From a checkpoint of a small image diffusion model: norm rmsnorm, batches of 64.
Rows from block 2 of a small image diffusion model, named by matrix and row number. Rows with one number belong to one neuron. Each number is 500 + 40 x the weight over its row's rms, rounded and kept within 0 to 999. All counts start at 0. Numbers have three digits each.
After each neuron's rows are labels from the 100 images, of 14976 (inputs lightly noised), where the neuron reaches its highest value: "top examples" is what is common among them. Only what is clearly more common there than usual is listed. The data: flat shapes of many kinds, plain or patterned, on busy backdrops.
# fc1: MLP up (model.blocks.2.mlp.fc1.weight, 576x192), inputs 96-143
# fc2: MLP down (model.blocks.2.mlp.fc2.weight, 192x576, transposed), outputs 96-143

fc1.481:505536538465529506449490364544534469531513527544489509494553514599470465495470497519486506471475489403491596571535524502500488475458546504462516
fc2.481:589494449539487528459456422510507506440504458509488501497442497517487544508493490530487493427472479561504462567556477497498489410448532506402416
top examples: white shape

fc1.53:517524546485547572509485542505543481515498470489506453503492530523498501483541595508487476540529513516496494431474514492471427538528508516474511
fc2.53:438448458469461479512529478519508520485484492492487512507501499509488494522517623491511484536490469524489521418471581485550436425445509441508537
top examples: purple shape; blue shape; its colour: purple

fc1.489:538499509565441498491513417441419514526501513496430495603549508507531517545478489453500458467539473507510513477513505567580519503492499519463546
fc2.489:537569505592478469540491455528524514448474500471497498475502480454496490516534481485514504557498475480531539490542411520547611485564515519393505
top examples: yellow shape; its colour: yellow

fc1.62:504463517557451460517499509490427556537562591494497461514459458511541518477569493485508494543515457562492423582437554448512516495534477475522452
fc2.62:560497503417494509474504506487462525488601456486497463475522483519492498525448496487487502573513469439475537605459468575495417506548468442514588
top examples: white shape; its colour: white

fc1.505:509595413550468548564422467599543446493514403479483496489503501453503494528493462500489570455513523486549508536471553475508597437501546443533525
fc2.505:468581493513389551518487498403429496538474466511500508504478500505511523513492462505488473557519519516450524474551499480483436446473484400478559
top examples: black shape; its colour: black

fc1.87:541491447434537494497399456539558481487540503541486512460537484447528504536499401507527514526531555504514516448526492440494509544493463544523479
fc2.87:488504514558514473502560559488454528494463518467455549570473525553495518487543398521470512505463470535493523445526485453514468509517512593489509
top examples: teal shape; its colour: teal

fc1.132:470495528422597516415496473472549543534480549488591446488399568459540513472482471539567438578517525424447494497489554608533453535517500548496440
fc2.132:543459451540547487552537519521505457517497468507504513474481500489520467494473495499517507475474491447514464506459480540517462517540496466561504
top examples: pink shape

fc1.388:499426562493509478509522449525553499511530507497449566463472498518444465476446471499540519533545487530503505609492444500509554512576507448547516
fc2.388:517454542408509500560507481507517493512501489482556554454560486496526520529557530457476511604532488472498527498472505504524397512572523453537483
top examples: white shape; its colour: white

fc1.193:503495505469534521515578464484533556440456420482499526427562507511423432497510499513503473456481546529596518524498525532497501509512554498541454
fc2.193:496513510533576445515479536574530520422578409502458531561430492495499427478502490480508509534513491548411505542539439529492431497550475499497529
top examples: blue shape

fc1.142:453496537477488539507402513525470469500500434474519530487514444500476493503546517570458481499458529451511499481520575496503563472549477472511456
fc2.142:485531452533461562575482451431454476566484513512550513498621473496525486483484497444551499498503509453477516442462390547504376473530454466500602
top examples: purple shape; its colour: purple

fc1.16:512491490500500531438493444464542541491521408450516475495522521515553528484480529460502542536486595520540505539476528475476542458484555460486519
fc2.16:500511516561538502456530525520484433475487416546511495490452475503518571502474573550496439551513418515474506540520509486472465457498446446462505
top examples: yellow shape

fc1.566:446519553527489515553491578491489535517531486519475498519470510539450467531511384483531459449457474475470507493488415479475462443535483540522529
fc2.566:543561518541497500579528568487520533505483549499532474499498509534512514462497494510485481514425506502464510435465602525540551492522485429519490
top examples: orange shape; blue shape; its colour: blue; its colour: orange

fc1.523:493466473486547521553451489523451479477457492531440446507523507451539426528463491538508541528570517542575447460495529521549482516510546468466530
fc2.523:572474534548551483494559527511544512476475510510476435504477511514469471550468482446498470536452479487443448476488447518535526478526429456492442
top examples: green shape; its colour: green

fc1.2:488391573512487483499436559537503556496569419464493552458473464552513510518461454435558483518518552512495518522501476579445484532492502506564466
fc2.2:547385505479496416500603497515543494467504409569487575578596515482527516505488458541431495517477433551517462433471541521491570517453499509560554
top examples: yellow shape; red shape; its colour: yellow

fc1.406:558579400429426575529467474524494432521563488465503469525450488535511487496516485495585520399512556542521472489571579474496547501585504492514563
fc2.406:486516495529387578590514463484494545472476497555496551573466460474474529508507637488507481443482463569468521500585498496531459476481509403452516
top examples: teal shape; its colour: teal

fc1.526:536503446508449597503440515471571444511473454549511513533488521500479435488459474582490537570448453495585461480523494524494498450489500572497550
fc2.526:595492588513556422460555549577556527481548419498451483492516521512492459476467467428468477472561536472395490503472475525485542480540510618522434
top examples: green shape; teal shape; its colour: green

fc1.103:536512477503489461498514402489568604576471519496471514482607536447521456486524518509421515512543450460466467486472590580484548491489518404471477
fc2.103:549478622447503480500512457508551611485485521483540496479398526460514533492454482514547503483520495550468496476490394421504426469478475469479557
top examples: teal shape; red shape; its colour: teal; its colour: red

fc1.54:541455465571466503513478493515545508457517492503448483435477505401445491421536472527501456523472444506529499469514519540510509516511503503488558
fc2.54:495479505456472500518552560496449471451487460481467494540513474586492492439519492478516539478517534486487551508476495521513451523455492490493453
top examples: red shape

fc1.537:512510496514524482509469451548552523557499512454521496475496507481510466453511515581517466537440489520501503464490477497495534464508518525496581
fc2.537:511488502504520482494608587508585528520504523524455492510475524502478482432453552447447515475567517546470516492468477447545542460527502510475443
top examples: teal shape

fc1.146:495610382470480475506535463444568579544447511456463444473500530517543518567502381488526542563495454500597575523592514486611470467509536486510523
fc2.146:565601590501480492489500446487478522539494526500518451512510543511481528482474349513490524540495473521537482476591461535592512485520522519465458
top examples: green shape; its colour: green

fc1.199:576511517505508475528451500492481495483433525537519504495476509555483530523471381499543572443517451530589465501439479494573481464537542462481517
fc2.199:512500434484480536429489448496545480488463510501516516532557506482497554539499427446471454553499506481447508478461494548516495561514477543575469
top examples: purple shape; its colour: purple

fc1.170:446487414554476486529498478532475466540496448462546510549538506521460462508562647535502525433485471452455425466445451502583540490498467534443491
fc2.170:468489529519495453508544495503510476473519553523492486476501478448525463455485707488568466526479544454530449449484561514587547482497521528464544
top examples: red shape

fc1.317:538497550459578494551546504480475453518483528467535519491519483512524475470469499514523561478520499517423510537532544465461529495504390452515479
fc2.317:499538453503516507462519475528542590496506519500484531526448521473555447476465538496494453436460484549563488513436551479475530503513576446484503
top examples: its colour: yellow

fc1.200:522504529520514535364507512522480527485412498515469494462551522518475491520467492464488454534476488552489502523413484511452589633454519521468500
fc2.200:481447410555470533447470500498469486484520486517507533497487527526521502503522514429516507485479496485479528440482464489542359593481476502486488
top examples: yellow shape; its colour: yellow

fc1.173:505497479480453522516476459470516522498534473475470539465402509458448478522508370465527460482521498519507535583511511474467478492505566485532456
fc2.173:493498527572517527503498494492460581482477473485502523523579468548498568576478402529507539418476517474506533503486535491457543552562504528464540
top examples: black shape; white shape

fc1.80:483526524458525487533504507485496526483507457488565535567527499500484551445525491503497435548504482547472543474551481500524499553521480518487524
fc2.80:507510464531546519503498448537535463469489454535578539433508534468499513439535463491536527451493521581500492453471514456505443544485533510483471
top examples: orange shape

fc1.6:558497508596480524457480459517554532469548496509498458533522495498461536486539440555463422556482494480451493510530476409480484496446540561415565
fc2.6:541511424406476527486510525521469482480464512493532482527409518487534503502534383484501530446449483519519465523478465496412485494407472552460336
top examples: white shape; its colour: black

fc1.58:508488525508531512524471505521462515541498482445485484517538500448493451394495465476468495495485528570517518520496534501472526507496528521540514
fc2.58:515508467507525503468504496463497480540506528550524485473470536575484485399526515538518510478502463586487534514508542499485491463557495499514487
top examples: its colour: yellow

fc1.379:502444542437430527483507503436502420507501488534454481486593503485487476512502503451353496608514495432527464546511528441517525449537461448498503
fc2.379:418539529603486531442445505546482493583501509493515441514536501545445512485554468492613505526515524436481493548478511483472478469492526535470503
top examples: its colour: yellow

fc1.93:503518436466433480434508522470410556472506468509507436460555475482500508516562482499546503461454522483455466557455521516484505488456496450504519
fc2.93:511445546505404517513483474540508461470488460470518370528481526501552523522526544513420459437521460497530499608528563519539481526504547446488503
top examples: green shape; teal shape; its colour: green

fc1.38:560447519505481554524482522512538531516428474520526490506559473527520576481519437449509456473528534478503472453552510492477491482550535483519518
fc2.38:585432534433506473461567509536550488495532441528451445534457521469491520436536537562455571428510491489517516464513514475488580488465512444522602
top examples: yellow shape; its colour: yellow

fc1.267:491473542495467469415491483434521506487464507499481514522519455533466507515548452469506445476471565539457519426503519483474493510521528436473480
fc2.267:471431483447488509529434480489442553508463552498563506474515529423506490493464471510518516472561457512471537429467498449478500447441527415522517
top examples: teal shape; its colour: teal

fc1.65:580406522445495542485468547491517460483495439491494530471482535560500550463545539535484460497498567533518468522511554470504509527526501492533521
fc2.65:514440387538450455535547471521459505505539466511502522551490470446507529485514444452559504430504483541454457536439457452488535462486466465494481
top examples: purple shape; its colour: purple

fc1.195:506527569523397501493507499496473503524464444485494526441512449532500415470507478538549499502525480472496461475486576450473473437454538604475526
fc2.195:482540410478468457432506478466475509509490499476426460487438505448468460491505478468441520401548520466508522537486469473440467499488477575414442
top examples: its colour: yellow

fc1.514:515424515531536527418505527519491468523532501502482499512489435491464503482504528484414486495515531493493516525531478445461493534542478520535488
fc2.514:539408490456571465523507487470478549548497537519508519525564456509504487533509584513593536531437511489504479528473520495458527525527552517528477
top examples: purple shape; blue shape

fc1.149:515475478451411506461522539485502448568487509524466521509552527497475429494472469486491479436418505423469510513529490479554548476481524504504516
fc2.149:535444484615483498558476485510531541546585530471551474505545455515512453530516502507515497591554494469513506475485511441544405556460537514451533
top examples: blue shape; its colour: blue

fc1.450:599506437534516512507463454524546484469479493475466467525451556554559517476551449583538425433437500483502500561449500465507508453455483465496539
fc2.450:523486548499487524474534491516506543457526507504525478498517429488534534509535412422494566542560519521476475533538497517497424453542490496551451
top examples: purple shape; its colour: purple

fc1.272:519509482528502460489521459639478450504560546526465468488455440451459515454560486573514513501456533457485525572499511420500501497502500489542545
fc2.272:516508522491490471523506434605493457513519491521555477505537446468528508552468515505514498588484539530505476409551493560552508500489497527486516
top examples: yellow shape; its colour: yellow

fc1.294:508503462497489473489474590525478530480475549516452484536515535502448551509535366438510531517534440528512520460454528546469433452548431496477468
fc2.294:519503541456508471476508518525461549511447453513536494525523553513504453482502417431483545445480457467525485518452457474483503481529467517455563
top examples: orange shape; red shape

fc1.128:513478487530521522514531482496451466535541573463410472492501510527500503513509477523499516484475480437498589464510588490481527450511527412500468
fc2.128:449447447418477471510501476506488531484508459484510464483557503509489485499459466551514470439496470542445447571504437528510439444533500470488547
top examples: white shape

fc1.107:487541507476523503466535428547579520502460488466492471523532523524539483530529649465467478480505477486495478590495460498566538539456496471500622
fc2.107:485591483485430512508540480509538524422534503552475503507517515486490500514525595564542520584486507484512473532505572500538531478478497397498455
top examples: yellow shape; orange shape; its colour: yellow

fc1.487:541441518516412601456537497515506507428542477461461482528491442500496494522503584471470469487530491544459582485480503512467460471488454516510496
fc2.487:494452555495405451578487521497507487439454490521505417499553540495501503488483506541452548473507501511498581506524513511471557429451505478463468
top examples: green shape; its colour: green

fc1.329:523493485533518530513433495446475497508485515488452460466515454528485522473543479464497481576523531492548486624513508465519504472501462460474482
fc2.329:467539602533505488447539523567544515472554526491487466516469565463532537486528465513508517546486514474458511605470497465591503506460498536463456
top examples: green shape; its colour: green

fc1.380:541565484497416480559476524577438514520519498459488451520485479508476503481432439491459576526431495478498521509509506545494511470492499448504528
fc2.380:478551489520429516480437427397551413546457546506525455472522526494495440467402491488539447493545508513514496511499529545499458523493506470517453
top examples: teal shape